python train.py --model="segmentation model" --dataset="rendered landscapes of hills, water and sky" --train_examples=145000 --image_size=64 --crop_scale_min=1 --horizontal_flip=false --translate=0.06 --num_classes=5 --encoder_arch="efficientnet" --encoder_norm="batchnorm" --encoder_activation="relu6" --encoder_channel_attention="se" --encoder_depths=[3, 6, 3] --encoder_kernel_size=3 --encoder_stem="deep" --encoder_expansion=6 --encoder_widths=[32, 48, 72] --decoder_norm="batchnorm" --decoder_activation="relu" --decoder_widths=[64, 64, 128, 256] --decoder_blocks_per_level=1 --decoder_block="sep" --decoder_attention=false --decoder_upsampling="pixel_shuffle" --init="orthogonal" --residual_init="none" --optimizer="adamw" --learning_rate=0.0012 --beta1=0.8 --beta2=0.999 --eps=1e-08 --max_grad_norm=1.0 --max_steps=6700 --batch_size=256 --epochs=11.8 --lr_schedule="step" --warmup_steps=1340 --weight_decay=0.2
Rows from block 9 of the encoder of a small segmentation model, named by matrix and row number. Rows with one number belong to one channel. Each number is 128 + 32 x the weight over its row's rms, rounded and kept within 0 to 255. All counts start at 0. Numbers have three digits each.
Before each channel's rows are labels from the 100 images, of 14848, where the channel reaches its highest value: "lies over" is the class under the peak. Only what is clearly more common there than usual is listed. The data: rendered landscapes of hills, water and sky. In brackets: how many of the 100.
# convs0: expand pointwise conv (encoder.blocks.9.convs.0.weight, 288x48x1x1), inputs 0-47
# convs1: depthwise 3x3 conv, stride 2 (encoder.blocks.9.convs.1.weight, 288x1x3x3), a 3x3 kernel
# convs2: project pointwise conv (encoder.blocks.9.convs.2.weight, 72x288x1x1, transposed), outputs 0-71

lies over: water (48)
convs0.208:110103180132089190089130079167108118129141109116052130103105097111111112118141203088115125173115134112092158124130131152057128145158180155082133
convs1.208:130135121140151062138161074
convs2.208:105159113156188187135077137143120101116090147076155199120155126139154172149115042080120118120108109145091103124119161108143158149104134133146162104118120176123122200140162161143160119117086094130135076122101048099172

lies over: steep ground (98)
convs0.147:131121181062122139157153086174179151173124151137141193128185115103146089175184117147132119134132165086110175135176144081151164132109142092140122
convs1.147:130142147122182170127178166
convs2.147:080086093171078177125132153154194138119152150120142146134130105129077151103141114111178114158076116136149119174168188134079192139152162106091095105073152081157151146147157095085157116096172116114184092155107155113102

lies over: snow (87)
convs0.63:180112127164126096103165171113152117194127072173111135149115149126127165157122161152169111125182105111132197122094135184154119098067152093137081
convs1.63:107134137129197180128159146
convs2.63:145132142149141148156148184128094089185111104116108150071118148061152138106161179174118153123140178129128137130148121177195106171167106148193054163087118176101118106111103190089090102143111123100143125123090104109149

lies over: water (52)
convs0.241:130132056123177111114150097166126166138154144150079140111081051155133187147097145142143151155128118155137086094093160041124116127156153148106104
convs1.241:129133123128180178136174170
convs2.241:124114097100119053108181095114148054155156089172150153180093111202095123142116144148122104106110136136093103132038115103069161130069116133120133142144177118154121113093128090106178130171131117120122090113140122074098

lies over: water (92)
convs0.77:103170141118102127175136154154106115119069206155104162110189169133141123099136127149164090130128113160050177162174156140174139133081133143109108
convs1.77:117127132107073112083087087
convs2.77:134152055141178129153104062097086119191157094114084187136149175132089089132097109131097113120146125115147176081096095105152116060105150159125121071164134117146132088161114100160166109136163092143148124147147154182080

lies over: water (52)
convs0.25:139106112074161151137146135129120103077090113158163144103134096104124081161136061108205095076116093110075147150184109107107144131089175123085118
convs1.25:130130136136202187126121123
convs2.25:124096139153115100114105098139173042082085118138086106174163121152156184111105159131089158094092093056125112141109118162114056175149143093083150133127112137170099093100142144132117095111124121153106079072145186156132

lies over: snow (86)
convs0.201:161109141152126129092189057141208165149140128157142135149069112130134113139150120156180147184132066163134162138090127185158094143103138156111122
convs1.201:125123130129160184126149196
convs2.201:109095146065140143083140116098154103133133050098147147173092079107098115074089195180098168137116192094125140081076175203132126151178150115117108109143114116073123091091139112158096134121122121147161124125146112128129

lies over: sky (96)
convs0.0:104120059172146105104140156089191180074120162145121138109129111101151081136144149146157128143101070114108086096177077177112098097165125144169130
convs1.0:143130137112211161130148142
convs2.0:137187157078126123129103117121149134147073142098128087112138076120147041205084113121114138193142166098126129157148113132149076146124135135041152134083090101082127168146095122119115164133104183150116076111126102096126

lies over: water (37)
convs0.232:113107126103075105067133228130115156111192106104059121077134116127110112163176127122131129119107157089123089118089105154117120104106147078095121
convs1.232:126140126121137121123222136
convs2.232:158079156158147123152128098201126137165148159137126091118103118120109122093031165139111134151095116144086188157098089117160186176125135099158120170174123129103155094119115212079156158121158103145174102115102111139149

lies over: water (90)
convs0.161:110139164099135120163153121088150099051138109179145128096156156095133038063140092105184137098112097105120146123117159128097118135097173168092140
convs1.161:153194114122075153119106125
convs2.161:138104110104134104169101135151146130102101158082255105123170115118133145135114108122082110090125129084053172096164124131135169091061104132131084067133154102116070104119122130073081119096104105120148122104138131136111

lies over: gentle ground (66)
convs0.198:167155110090112115127228115119147147131126126118109060122086131088103069088103097128166074139117104084152121137124157059134067131131129154133124
convs1.198:132133131132216139115102109
convs2.198:149139149155160157089141120158148110113134113159120124108170080172167131186131131075167124086138118179128139145160105192180149212165134112133162134102107145092103133113060100195091093138079118138094078081130152142105

lies over: sky (100)
convs0.178:103154117155107129082149127066169126077131092107110156172152137095080120129190091122145091074099132178110125116126153145169051186099121118131107
convs1.178:103101090129167124116181171
convs2.178:119147167121141053093145115151122148061154135093129061105144141142096136159134220096134143228123132083173137073123152136179109099177099144121125135103129118153102139157156114128120122148160149074149112085112114098090

lies over: steep ground (45)
convs0.57:119086129102122145105146084141108125071122210166109188115173122192158126129124118148089119118148177170092135185138125126092063142136135094087129
convs1.57:138134128157185129140176178
convs2.57:114129147069115084154145163163178143166166115109133124134160096132146129134114123136078112103152134092119139196106177110100157132178205136190170115112152062090088198110120111150121139155184118112094097149143062127147

lies over: snow (60)
convs0.4:141138127175120167085151088155148126129098101177079171163093139105118105133114186124193106173138127143135160096118146167145037156106137168107093
convs1.4:127118133131136135143208177
convs2.4:084108144144182134129157106118165084067096063099109087112065127126080109100150186179097118145101191092113134068090102160171094143133105168122104116128091162120085122133111132187122104123108151142124102176157115178116

lies over: snow (44)
convs0.142:148172166164172160155124126132154136165125114165093165104087122196179091136149140165168126097156143089125170112139172121133109079127141060194126
convs1.142:117120129140171146143196171
convs2.142:139161152148174118115150169043199144124129087170134108086132098095097085155159108165090141104155078141145170129122109115125106134177146124154085097097190200145111073085157136143153113111110124097174113172111159103108

lies over: gentle ground (91)
convs0.140:072062122189126113116154169126128113074169107165131150148125076149123119083142091139173124115049094127102127071162151163118162126133151085133107
convs1.140:142180176117092081140144125
convs2.140:110080124128108089126107099131148103106163166134169204155152089144148142092141112129051124137089109154127132136170181157163187114114171071161096106152160093112163122093102169143100142105119162188125136130035131144145

lies over: steep ground (80)
convs0.154:104160120084129131148115094137138165153153125146144184137176100161124130214118113126065137128147126160013160136143109149139142111087085138113123
convs1.154:128126134124122223129122133
convs2.154:114153140177108136118093102114135121192142153158184200171097108120107153124138103118105141084083139117142162110204149161093128143131118097085113121146098117215162154093174186172105184143092169143115106166098124131111

lies over: steep ground (44); water (28)
convs0.281:124147056098139101121158171154141136102181136107151097127161159126116144173103120159103133140118093132163206179133065074146148136135149118206117
convs1.281:125139116131137089102111208
convs2.281:130151146185133141112133157126095124127097112134121211139152208166193113153121089121181141141084111137088120144106188102123123184147134096148117113190122137110105093107113202063102154138081108112161132100100168091136

lies over: gentle ground (73)
convs0.64:158136146091083134100130157122125173108141199113181133130117178126187092178116133183095120152166132111144177187144132086120146122131075115188146
convs1.64:114048106140128141125156159
convs2.64:060142165107165097149070130153102137127132099118155165167151151148128099145062069076128105117114172119145064089213073069168122159113091105150100105144131136119138112136078095131088116089113096082133148142132150143109

lies over: water (49)
convs0.74:110103135119177134125164146196103132125164111189117081154137134106115123095172065100138117136138088104156138107162123120065125062140184089071143
convs1.74:093091104143188163131101113
convs2.74:101085178154162186145117095155098107064188147121096096147142125137131149164073088139165108137123135142144124134123119135143112200164090106140091160099181178196074105098143109121138071133122112147101094054108106127109

lies over: steep ground (82)
convs0.35:111094167092091148141118178092125141135093086097137099080171132070157147117152094140063122075098137062140150130135114091137096110082093116069114
convs1.35:109081073098090101132150130
convs2.35:114070089090158131137129144118153135168139136129145068114149113112103109099105133144110153104157111084091108092149113092161141143085175166194148085232094092100120120121185124149142194133112134086126144197107102167154

lies over: snow (36)
convs0.48:096138091116134093126115059118177166134163116120185154143129122113179144228108120143115101143132143154089156141124083133164164126090105191095102
convs1.48:136135130124129123127191200
convs2.48:142099090113134171079136173164091060168166128084106098214125112131129080177121183157164110162122174099092112103112115109081136138103159104098127139101171138116154169138140118137097078070135128123195108147112139091100

lies over: snow (76)
convs0.275:167161076095077134148133083152090206141137150112164092167137114120160166155156112166150113082142134174080118137159080112071141093146119159160129
convs1.275:119096117122081086150155181
convs2.275:151157115172139134141123098122082115125162121104060053157129157077124083133105171139150114074156154128143138108132140097112132172126124091080104099137100104092164114130162084209073130062067107072116131081126146118135

lies over: water (92)
convs0.88:116128148122131105163162098133092130120186143143110166134077087117077071093154184157141099156113131129169124119109202141105112108137054157067106
convs1.88:127113119135201187129134136
convs2.88:195109096106176135089177144134150053156103062119101089152148139131112092171092181131090166165184149099160155127144096159109162119124145122121209128175104135099086109084125111091123089130122160122162163106136163124154

lies over: gentle ground (61)
convs0.69:157094143097107118107173226115111096082121104092085096108096108128080143151085026107153089136130117135167114140157128103137147146155113123127129
convs1.69:132136128122119135121065058
convs2.69:085149103119105085131124169098195163136111133101155121133122094072080127149100190174114067145153120119178130089158146155144152149116105141106118093072189133151085141143163126111058133070187161122144088175123095118130

lies over: water (67)
convs0.17:100117140145158126122183150151049161130198115121065120110124077176127106133094159163091118139159191098108115175057129112125156148134114139143117
convs1.17:131121128124145096120143215
convs2.17:097171126102150113154095119143146097140124124177181112123192114137186078120113172146073192076115123137149119173117165152127078121096127099141166136153126099140181061164117101109142128125122053152121095172095193149133

lies over: water (93)
convs0.217:193157155134109111106152178143105105169131094152070135120110112142117085121127202148134146079131144128097150096040154141099199133129097095121112
convs1.217:153192157157172138102130121
convs2.217:107136104160151145098151156211088118126146135206134144142132183097149122156132174127137188118161179104105160114126122167114138115184083153188118104159127162178156148077078115137112143128104051109161099133184126140135

lies over: snow (98)
convs0.182:129079182183117125137161084144137088147173106161071150086096193133152129128125105139117167067142119145148143146123124110085083125077078073146126
convs1.182:158155158143171176137165159
convs2.182:116141098085145058095106137115191115087115102160115136134148131091132099113129148124154071147177183160114106163103162199111177123148177133148124122112154114168173148115064169156149079194140101125165106167137124074149

lies over: sky (90)
convs0.210:178126132088157202205118158137147128134108139128146148034147145092077092102170148081117119127106155106150136103159123130086108169131131177128130
convs1.210:152154185115192149124123126
convs2.210:161144160168116133093151098102163128137104174119137079125145154110109101080173085107150126129110169126185177105110138186130157127165207084086079143143143100164170144070091114150125132153175088115130099118204144164103

lies over: steep ground (41)
convs0.285:086180138077072164144141112130145138116087124148131107126200107125150096147102125134109106102143126169062179150170147148082152072128120082063123
convs1.285:127127128125130126131109222
convs2.285:199074169133119145100101131124070138134083099089152137154184157095088122151189129190124134123177110117144105097175120110109150145136132199102097157105202120124155188144102132128136154154086114176101083088112127144121

lies over: water (78)
convs0.76:194154170119117107120081144113114139127161141123140084090134116119118130086097124209149081092192125111060113123136195090130106149137082140139169
convs1.76:167180172154162155142146121
convs2.76:116144071082162164109147182163081135117092098164120139126141165186149156108099102161179141087117083090206120135134065126129171079191114113113148084157131116104131154132149096102125118187107106103104083102166109157107

lies over: snow (47)
convs0.80:131107159207087087098144147155150077161169103139132132114100166177101174174086108175088129120161131172163137097135103135092129165095155113172105
convs1.80:098108117121115159127140208
convs2.80:114114104187179181116131100079148087118131186093102125167152097093134113135066110120150146111094130185132148080126112156165102170093131142151066111135069134142132098054145090119158061103168099115134176145160129152142

lies over: water (63)
convs0.207:138143134078158149138135140162109108072095117151134121091157118141145078169125057119216085123125078126088175115184130100121160126092159105085119
convs1.207:126184203129120109126121127
convs2.207:142065145101139123066167115113188100111092117109144146118095122162178135093154122128076148102195131138105156078104139135105160093096127125155118070162131110109140170116148101072075105132096110066143154081048141141094

lies over: snow (60); steep ground (34)
convs0.249:174131134174111139108141175196124182143184099110107133163154128160127148155086128176141089119149163132116159083124109188098106158141142208166128
convs1.249:127116096133185176122159167
convs2.249:145106116180154138156127091126077129109119098152117114128121172148134105104119130157127126118123133083156112079118172159148067138135133172191135060153069125129127151152214101142084123080092103066062141138114162199126

lies over: water (32)
convs0.156:117126139119121168094175121108103125103148118154112127188088032167124073087116137122113093182133123120151163115103167142098126107139083159051150
convs1.156:132123127125157106128118216
convs2.156:133103163055130114154077143086179133096108139172193144111108109119130101134228134090082156143160132086155113128108121122098095161127139125163172126140108165113126103140077095180127161147141094147075111157156136130206

lies over: gentle ground (65)
convs0.20:120156138175144149082120115093115118133099126158118159128136076120185180196077128089123137132171162168081108105087100150168115119157129056124176
convs1.20:141150109142066125116065121
convs2.20:173145154089160138054145136127137153121134121126095127181116135128144188108114100112142160133135177172132120139134106151188133148105101065079182130102096076170165133109162073152194066110091176150138149138154068135112

lies over: steep ground (69)
convs0.114:092139043114116105089100128161124065061086123115146168145173073114133062178112131092150156161145116091141173106142114093105151132129145119122134
convs1.114:089143147070113146093087146
convs2.114:138060122127168098075147130129136117126154170119179185163133119056118117112101114090162164032165204108154104140101139162087172123119175156133164120163152110140128146152152193147116126100133136119139147185124089122120

lies over: sky (98)
convs0.51:148182128131108135127139126121107149201123118136165117106129123141080165177107173124123103155174099144098150096038079148157079102092069145160141
convs1.51:097114125100070086134140172
convs2.51:088088130126149134093110162068160095156124124040141115149063122130077139123086172202087114144131141152104104098117068095144113126118066078113112108142141122162066155126145113161141101142130126127139133069183083153148

lies over: water (49); snow (48)
convs0.228:182105181196120097080126107133119129070177133109096146084076115141116091136071176108095131088191134129129100116127125153072115130107142164157117
convs1.228:129143131134192142151189148
convs2.228:133125080180181084133136106138121117135109103150167109143132132126118092111137153206137131141181169095064155140076131145108142128138148142143144100147139082101136096095100114211162075185094126105148078140127067196098

lies over: gentle ground (95)
convs0.73:163106181088135144138139144107128147151177055145095116088095105148157177188106153099062144121121147121086136111122129172128129107148149124036107
convs1.73:132128134112094105099055097
convs2.73:123183118165127097104110209128086162129118155148171109134159116151127160178118097125112088112154127086120072145123202133161139185073183149117120121120127184137091135159125088114126114133120213174070143099142096107112

lies over: gentle ground (76)
convs0.282:095163086148152070080169145163139163136136172132107148111102193114051106122097105119133158112100113096122104109122114095116092163125158183201117
convs1.282:125123124132134136133211175
convs2.282:124170130180094117144150121114113142068185108144160162129130143157121155122097097175125121119164172195119096124131132171124128118119108182088096063144104160165118093117111119157131081183067174184123096098174121055126

lies over: gentle ground (57); steep ground (40)
convs0.166:099148128145105110128141135166111150123149149080119099229155111117137131124146104172135103196127115146135178151035098092107153065130127098128142
convs1.166:121100216135138106129130136
convs2.166:115183141108095140126098151174094107134140156132178128126207121092176085085158189096101150165121194130084175154176094144172121103094093106151141132137095146112161098150174129135122123175103121124127053129120159093170

lies over: steep ground (89)
convs0.189:176095179086064124089132113118093122075178107092127110107176153112120124141097163134078160133084138107098136146103106099051156104144141086088110
convs1.189:148135150172202139124102134
convs2.189:083098156166119162094160091176105133133203147128195125134109160115097131131058163103117173100101203127121142114134169148136089115136123142142091096089112093114157099080147042155163125112124096194119099117149121153125

lies over: water (56)
convs0.41:114133139133093101117127059106116158187138168127163154216124127117142121132133139170109115152123120151137164161056147106074099073066086125134102
convs1.41:135083092159100071142123103
convs2.41:150124138180153114198092109160092114080096122147118096140100140153113116169139128134133095147120120138120156069124093097115102179128148079162075119170106078117139140153120064175166132147115107077099167111230176143108

lies over: water (65)
convs0.78:086168101133148140147160159099090099138130125150086158137128097143089169109184181083128098185139205122099093066096161138109090106138117166104134
convs1.78:119092102166186134127098167
convs2.78:163108145078132129144106125075121080131125144158117068140070134102112189102093142085076154140195109130156094151157093104076107107051131088121123143156063115135138156101154104135125095099081102177151149110127162080162

lies over: water (53)
convs0.265:095105095134140176117142175143102093149111096122057131122141063174082097157105102076161107166118173146116145092119110144064131129102170148108076
convs1.265:137086168158068162135122124
convs2.265:100119099138129139078142135107127156168126146144085144143137170119158129096115144141161140188155184147175107102097080125151115138087128095137170144109124147173139162188131165086147110051124161150058237144118162142118

lies over: gentle ground (76)
convs0.36:100161126117129126121211147131143150118112167085106135183173084153142139164146100168126091162181062157136162162084148079120187097128150110124128
convs1.36:124123132149211163122104132
convs2.36:124120163126141116128151141134201137149091158161169138138102132175121151145077064162143107087180115141104155158175114116157077141214104134202085113098165128126094130177113122149137157130170132186123181155159174128112

lies over: water (59)
convs0.19:114187084106104083178113127134133177162125159147132116144176139135103124146130104124095178112132185083072111157122100107128081034095113113126094
convs1.19:128116127069067137099098122
convs2.19:100090121131174082155175102114153074118140138108102116175082146115141088119086154140078144137110103079082102126128073107148094119177126167089124104157137099100136132120072147218109103189110134065119138133180172096132

lies over: steep ground (50)
convs0.163:140206078097117155167103100108123138160069169093097153156175093106123115127136181126143176117150115111088132127096138097136101053064112117133139
convs1.163:124157144141167148095071087
convs2.163:176158096092099131122115095106159149126167123147147148158154171118183098101123089110146110147116167175100132181092082076195143103156161119137165112107116102122177165130106155173178064118090080151064165114092162148108

lies over: water (97)
convs0.187:164107092113121137078177172090073113103112179134091136118142083158139127196118140133103117112143222122131100150080115184113168119149147130128092
convs1.187:132140146120148213122146152
convs2.187:175096124173162119144135097167106115099098132118103134137112151163146092116108108124130135124114142150125132129111171052094143124114135064116180109137151078137111161147061150094219191120156096075143139192148116157059

lies over: water (99)
convs0.195:146150095099144153099145135119045110094152128113151119134089079183111076081120110159155054086195138122106087108105120146093139144139128170094118
convs1.195:138173160115198159137127123
convs2.195:119071101115153097144147107141118092171098135186150103159147109168165122125032085136097106095115155122115091103155084083115164106132106066099159141130143063154119071199119112061146120152099103119126141127137109172115

lies over: sky (100)
convs0.159:178099155144152178085104143084097115150037154087130160107153133171142122138142104101103106148099132156142057143149083062156115163115161144120122
convs1.159:121127086130125105155191175
convs2.159:083121091125097090153148098148178071146098124131115130124094172167162117114139047145100148099115111154074145148151127124116175138175147165141117139096110108069081176160161074100105150139123103150093078210171131138097

lies over: steep ground (78)
convs0.133:095185084137170088139081111153147158112070121100115169158078072124156121107152175133135132142127090093140115158094106083118134047160135164160110
convs1.133:128159155125182183135157102
convs2.133:139166098033142136117147096108095148147186159152155166102132122130103065080115071155111083150166129179080138114158093092155116104114112142072165159091173121136144097168117124183162132125082150151116090177104143143132

lies over: snow (58)
convs0.205:143121107189097184090139083111157081150117092133060129156054154145157105142113144118160138164121101174059142095115149130147111154087162091121122
convs1.205:138171146148191173119108126
convs2.205:110079099136143123149152126151097126134149090089184124132124157112154123132155178077105140160129163133143104095121203218156126176135145131112062139187122084127154114180093169189065088125158079140121122109150129097132

lies over: sky (89)
convs0.260:134075098120080105127098141112101150179139077076115137065112114145099091103163073109121112091132204141135078102110096112139112187153117161163125
convs1.260:131154112162152090161152069
convs2.260:138185098183118192091090129147151141154164159139185133148066147082109071128083164140111131154104116134083140125103098140149132144089091120106115158090152127136195114163120160141157141153089079167111220088132120104134

lies over: gentle ground (77)
convs0.27:105118187127112125170176172118183169122140185089154138220139168109147095114129119157116083139134146122120126076188142092139111168086143119119108
convs1.27:120143207121172131131148111
convs2.27:138127149155113152121095112136088154040134134070138125088100095091120144090165165104129139155152086176176116184119088101169127133126126099110148097091087152115169087141217119134125106116123134180149053165126167096150

lies over: water (80)
convs0.109:162140069112210111110136134195116092107088167199180182116130112108105063112119126118189119096142125163102141128135114141111104085116133120137129
convs1.109:137169175102080081123121135
convs2.109:111115159070166102122168101117175096110147154121162144145111205136163120076144113093171162130160136185121126076131172112100143048149090097178133065145162129103163154109110150079081109119106078143146148133105098154101

lies over: snow (35)
convs0.38:152128111139152117114158153094138103121061144144141163198077129120127092116135114127134115119108071088080152181084136057121155138151116157211149
convs1.38:126150141132155216126117131
convs2.38:025107140071173163118168189115125113089174104151114125091137108127110120129124100104079109120140130146118097111091087118111133163148127186101102134063129104193149094110104159158092122142178103186172109139092116156161

lies over: snow (67)
convs0.176:129139126156112158087140097231132148160122167137122130131143142142143116069053102145128113066196157071109149139158104162115110133148086133148120
convs1.176:111113121127150144124189193
convs2.176:131184080122140162120161147105168091116119136194186121142150096068057098170137138179143065082195139085165123132104177120110164128092141167114145106129095153072138128095146094155133156129104147105095129148156098170116

lies over: water (50)
convs0.71:147077170127132108148107164117091116155168110124118124106096154131120100108130156166072145081127118205122141143081133207054143120136123199117130
convs1.71:125154171120146173127097071
convs2.71:102137166175141138129175105163104217080063128143114158158165166121145144092148122139163146182167137129149152151152203163151153120151177077135108119134106136118098115131112127180103168145132091068152100141202145137102

lies over: snow (60)
convs0.202:147150157193098108107141169130123119165132027050100119116128132173164109119109149120113129153133133140071139087093104158101109083107086094095131
convs1.202:105116120125144133121156214
convs2.202:112095135092180142135178119057083171140161160087143140089138152063084094089158141136107180112156079177173171146156087128141106104117042100165128114126150150148149126105116149133114088115150096149135116185145159161150

lies over: gentle ground (73)
convs0.224:142056139115090149104206165150093118130129081087088121064099090058155110166118072160143131121140153097147112107123112124117114116141103146070129
convs1.224:139132136145105125094106047
convs2.224:096139139146104108096140133113148095097135131099173133127115102119109131135098117177189102108172092098204141105145127109140158169113095176089075070146124119131103124137205091194086165065127142149111115182185083124123

lies over: gentle ground (83)
convs0.193:112110103134114120115189220138161165135137137114128107213153101132148169158123134152129123194096131148105119154136173096107158187131095078153109
convs1.193:124173117114132200101104107
convs2.193:105073127101134140114083165088160124130092108092090088129131109134111127169111116141134159184160146164172065148104140064113143154165112164169152099136145129156140098112215200112139082113164152112157183154128082124078

lies over: water (54)
convs0.134:099147156167142098100161164142093135119156149155168164095161097152100077108191135087194109119053118128158125096152115091125109088137161110074103
convs1.134:111128166109182183138160128
convs2.134:113098190136134087072128131166170088094102123116126124125132150161135125125055195135082148147094160110113106118154163108077123166082123063105143181102115131136111082161172138102173103150097187137122159060089105141141

lies over: steep ground (86)
convs0.79:155173127098074194113152115191143176160171121125154163142136133135133177098115148140103116087176133117074131093181136131129100093189162139129179
convs1.79:140149139148199156135127175
convs2.79:154133085151095086130101109151139178140160147136126126107090125095033104112111174148180135062128108107108152115137133127131173134114168141117154086105118177101146175089143024117141207126131139119127122173172130160123

lies over: steep ground (98)
convs0.15:134152178151115113115139103113139148115182150098117106082143170091163148177141135144061141104117159146123137140141041156058116095106064120082110
convs1.15:124123129136141153135193191
convs2.15:101074188063129185103091101191096109106147158105117138159096179135088070104065111150101131155180172148120138093158138159165125128113101104103154124132081120155145117101102183124118116123120102155207143168122098152112

lies over: snow (39)
convs0.251:166145143150164095144153126115183196125122139136096144206161151148106122112187092168158136124134122145092202155085152126174139080087158143122138
convs1.251:145155137153180195126115131
convs2.251:116082173117111143090159140167121096115160148133128141045129117165146147091142130169125124140135135158108124120146139119190100171207081145169084132126112105153146116093115203148090109075139095166172088113088081063131

lies over: gentle ground (56); steep ground (44)
convs0.276:109152156193137116070186183144113126153093098099082113164181085129141123145090113142140114097156156167137127046143140132151090192152121122132142
convs1.276:093117146078102103087097095
convs2.276:098103103084128136138116153158155118140119106132157178152055087130153124077140130180108105093153175126117110162133155129176144130163137163078163196153152166138070134108082135105088117130176110172183067192113099114163

lies over: water (56); steep ground (41)
convs0.236:097171086106120116149150130086174161129100211100170189121151174092083084064127117137142154099134133089105143113170108125111123105130153116173088
convs1.236:134129130136122084112047113
convs2.236:076093074118131092102146086109129122155143110132074181113130148095148075138108134127135105094116109128129187093082098115102161152204125127140111099169195096142175142084066169091143109132126065114155114138140147190090

lies over: water (87)
convs0.47:103161126093182130141156141151094078113126100167175144130097102092091062075105139073190069105138103142139176131112183120104122129083126139103123
convs1.47:129135126133180206120113127
convs2.47:107080037105192173125114134149094048143134079140126081141163121135148123144104145138117133124132128104086147121152075146095124125117166121085148149143090167150102101108111149099105063134103101155115118087135236131133